Weights of a small image captioner: decoder layers 6, decoder norm layernorm.
Rows from block 9 of the image encoder of a small image captioner, named by matrix and row number. Rows with one number belong to one channel. Each number is 500 + 50 x the weight over its row's rms, rounded and kept within 0 to 999. All counts start at 0. Numbers have three digits each.
After each channel's rows are labels from the 100 images, of 14976, where the channel reaches its highest value: "top examples" is what is common among them. Only what is clearly more common there than usual is listed. The data: drawings of small networks of dots and links.
# convs1: grouped (8 groups) 3x3 conv (encoder.blocks.9.convs.1.weight, 144x18x3x3, each kernel summed), inputs within the group 0-17
# convs2: expand pointwise conv (encoder.blocks.9.convs.2.weight, 288x144x1x1, transposed), outputs 0-95

convs1.26:467472540540439608537525550568503533530517517387492499
convs2.26:503600534505535471555462438443429421487470494447546473502557482449444393379566602484467451398451586435504591475518483475447565542462442515566461529580424535467471531513537464534461425715469549377540427463550530470538481482452504571516581475547464512466558456517486459450517505508494493401
top examples: nine dots

convs1.128:485529520455533528421476496549441446494494363513440462
convs2.128:515515442455431605455549473605500447476484606595557464494509488609516516495502439432585569546637472494564483475567484484611419435501602472478521564436591494481566556482480454551435490550546570493517427477528461566501474576536536556542550471433527425570502560500448478564487546526475515445
top examples: laid out on a circle; two groups

convs1.30:549453489544528537459467432500498410462497517543543377
convs2.30:581535514486534612438557357585507511475473542516523496456540513482497500495497487468517532500524527477527514535521519550617437500459609493488547391476517618522557543431525491499392528491592383451552445519455475515510468508528562516548510507489542439562507514531542546560501490472503477528
top examples: laid out on a circle; two groups

convs1.54:462477457550457485535472496571489459434471609475590457
convs2.54:391477479536546514441541470500520509523517478596471511588523513546525514516556506535565517476537478417498586504530527486544464465494449486497496533526508490448434484535472455415520544493427514482497485460479530513515497582573488546395537555485516519403568505508451622586556559481546562525
top examples: grey dots

convs1.117:508462553596458496543580542551566573503570525512503459
convs2.117:458463464544534560463557451501557454555539501543514526593534541527482469466564587489472521529484554396503546559589512528476459510453570521478512489536458528450514576481485494417567531475415442490458459526487566532486523604597534615467559495486530458457579537490486536580427496502494592494
top examples: complete; nine dots

convs1.125:434556489485532420533404461476479463457446420498433487
convs2.125:536500562513580512590512441474568572554430515502455475595533559530430426487523491520413384435443473466486420476523506550432574538525473597562416465542434552451521495604459572491464449501557490462535554515518511446606517535480462484457456545583493469482581504482469501416537407495500460550
top examples: laid out on a circle

convs1.122:454494414458471586476579424498459526472570563489485521
convs2.122:545516479605482515484459514663524489476540559613530534455555499544530529452520447528604606483632450477517550517515550460585453382516509495404541479469572542460508469494532507473476525508488515427536530454517408551496451464553567628530498501416508505544486485558505556514558558465527509513
top examples: laid out on a circle; nine dots; complete

convs1.92:565476571453572488471541559470422529456453577456483540
convs2.92:540397501570440524541533508559516527518511631564541518544543522501548566455475447422561568485631464494523610519627509531539478472601469503485441451525518509484446519544511528432524464488560499450602480453531480514519456522577539575548520538518536519546486396529557585473559459500516367578
top examples: star

convs1.7:573537475542488489512435424580512527542517552571410512
convs2.7:473508535508547499406473435466510482586541483440631596589531491462464469447570563509473462540443538457470538524470500545527495544477520483489528482624392474468516546501490525455528531493462457446508460552510543468491516612504493533448522474517447523429581524489525494555445432528517524451
top examples: complete

convs1.88:512571520565481449487454418427485487496431436439571496
convs2.88:423475492473459491541503503484647557606468458538417590488534528540532469490504450573511422515524479474530506478563371534503495490550482495489408515544414439530529542558549464385535500453456496482439438490476438446554538672513439506414472496511403552476512555563538490468488437524516502534
top examples: complete; nine dots

convs1.57:550439556521542579466518533518522551528570471390511451
convs2.57:632530545491518461510452462465474467429542421438536481452520574399463470496514565417471457520461490510489493572440626536539522516452528532486534461539409539518484517481610607435528513547524518459508453527387599534452548462478526515598533584422469389561464435510493480470466473558393471438
top examples: laid out on a circle; chain

convs1.17:419479537515516534465524469432417431426427440465506515
convs2.17:422513545436491449643545512474466470568463458497452492486534550503434476478557579492413448429482485428490547465522518465421560474504459591579384491562473566520500518594581508553499440546560477540491487452542473445594514503433453503461446556552463533526535499438514481439591502510426430470
top examples: complete

convs1.83:414470551520568463492445444414523532553459456514517426
convs2.83:406497472523453491506495517487546507630380450543460625497519531540534478529477413546530455502475534445612521458575406490521471473514429475550446515564434480502468526545475503366587443491491515537467511532458436459497562655536421525390485430480440472424530529485538493517477427613543497543
top examples: complete; nine dots

convs1.55:493430469553479491508541512564545471550524611441590496
convs2.55:494520506594562524448565464564508451601562529576578599559566536555471483509569499528471538530522506421457527511489588514474507437457512539482516466518508528454501538496480559428521524485534396509509458578473503531468509626516501488474472559455526511583573553516442499493525484489487495551
top examples: grey dots; two groups

convs1.118:489550488383549568573467533507437507462514509479431445
convs2.118:512489503501564496514549496604513406491498551521555500488498532510537541412507464499495540439601551527508599511444489444521521477541475532468474492525478509465570510557583572497524472522557512438525481443530438559553497487537629524520585580535563500630493463575522403461553550475429442458
top examples: complete; grey dots

convs1.120:536452545468488422402566454471433449524480553485435502
convs2.120:459559580489549519623485485495518447538434458555495451493592578492457445388569556533466489352456500436464571481475499495439556527478484559566429496571425506532560472574574512549465491604511464444526453421509444419599543522467474507472538595576427530562540497543516436462568503449414456444
top examples: complete; wheel

convs1.82:433472421483506451481447446448429401500433452494483494
convs2.82:529505537468488513509522509462421525463612485565545458514470523404437433540462519426443511532528464527407509500474546538419595596446544468441583417502489598518536434465485530515384465490534358474497488590433593560464481456505582526587515525516571496529513436546494488422479458508483462535
top examples: nine dots; star; tree

convs1.18:443482502441462409501507392477516474471494454447404515
convs2.18:606546569497535526572470436502503475477460508550457483595529526503450461504536491538412443439492508435471475498570514525445593437440529590555431466480482535498504568586554548489530491500496478541540553458536485483564474535507499538478527609543492517572557525460444554411452483427511423536
top examples: grey dots; complete

convs1.86:440489421418469541450474478500449517449490492463390445
convs2.86:556446454476484498505444492618651516534447476506439545521572499548549535462510472600546497478488519512592478424502450518453466398522458492512405482521526476478522558518461530550602470518491506499476511597512428511522489517595465546416489367468486526557488556479581460568456476592534517501
top examples: complete

convs1.141:482499569466575434447492540506501482583431599516467465
convs2.141:521533455490471616451480504569489498390477585555553472500473528553570602509527455490588551524541501518512498519553460433653405428468568493491492462473582472445561548456514431561553551486530557424554492462565462527475437489470520481541514518452513424573479544535546452589477614533523513501
top examples: laid out on a circle; complete; nine dots

convs1.116:410567504440507437542457492602525522497526518543467575
convs2.116:422546456397501458450492571439464416492464486487453467412415524505467493520493430519564454443503506540448522449479382440566445569468446487541500532560444478487521506477532458505574477490550535520510414460488471466454502478495458581456474550497470526511485474574534397568458566440538535456
top examples: complete; grey dots

convs1.97:453472464583505568565469506575480470568566524573490545
convs2.97:440480475534478547476609379489522455529521464532556559561521495535497513533563534511528518501492612427520491600557517493491532500413500497476510530511523478456472552470480455421596554490397436486489473484507557560483512589499558550402571532511517516481588539487489541518415511483553565510
top examples: nine dots; two groups

convs1.3:436436518502418440499487505471473520439455426486490389
convs2.3:468432588454574528551530501463533592508500445482501577534453474569521442451459461597473475513543476534472411516466536528456535606593540536482491513534520489580484489471377608527460523476534519429500597621612485468515495438543495431504405542433503446544477524537385480483537439545523484546
top examples: complete; nine dots

convs1.106:503477516438521428418521517458470473425412516406483467
convs2.106:552410526445535534543445454529498353500502527436486534547522507481475491448520508520401456473526587450477502534515538532509510472435561515538516438505464487505496516555531590483507473517523457510525558534495502557502465557587556471429444512491583492549563528479465528455464424448464456518
top examples: laid out on a circle; star

convs1.24:424626503485515487532570465491465427482518495478412504
convs2.24:533514568488483516540550455503543508513442525522409424558535572549411405473544498520430423492440497452415462503525508507500558527454473544580422472553448528473583562597467483506476494515504478505547456477525518441565449557474431506460459529570447544559572496518364530458426472457560466557
top examples: laid out on a circle; complete

convs1.133:480422450456489424434488552492507446442473498406446454
convs2.133:531456497543612573464494470506538527606462431494413513565447531578485469418487454621503449481475501474500481562469516559470488627500543511566455519469502562496527484534468564422538421509461469413459621569550472471609604488540484565457470472518588432495566493499493487569497440551516591549
top examples: complete

convs1.36:531539501482551560538493566559498618492478559564448456
convs2.36:468498596570568486522543535498616486520469460503503460490551637527502529496494395692515552452508512502510440461523539509494506485515473472444510558514490466555550480556445545501508699514470504475488514514525490531484490484540455456489455482494582510531510516504378627504447525499544583508
top examples: complete; nine dots; star

convs1.114:407522462500445439542539493557539537467590565536459460
convs2.114:496443490589565499516507489654498471504571546558601547557523468472494514470519483488537627455571553502543593466514525523483523417499543561415577482495527561488533444511474547404465521512414469474534510468531424618461456506578567572488595452461561509528474451527527520497581486476502492483
top examples: complete; nine dots

convs1.50:516490367457469517421547446482508465459434484519455452
convs2.50:490518572497599503548404573420522485565453387507562580488455508510520507366446480551532480416479508525493550570473605490450532539594470480538466611545421434534551464492568515509545563504525503449474597485537492506509540469447464549491431496483464465463472423468507455529568502581461527487
top examples: complete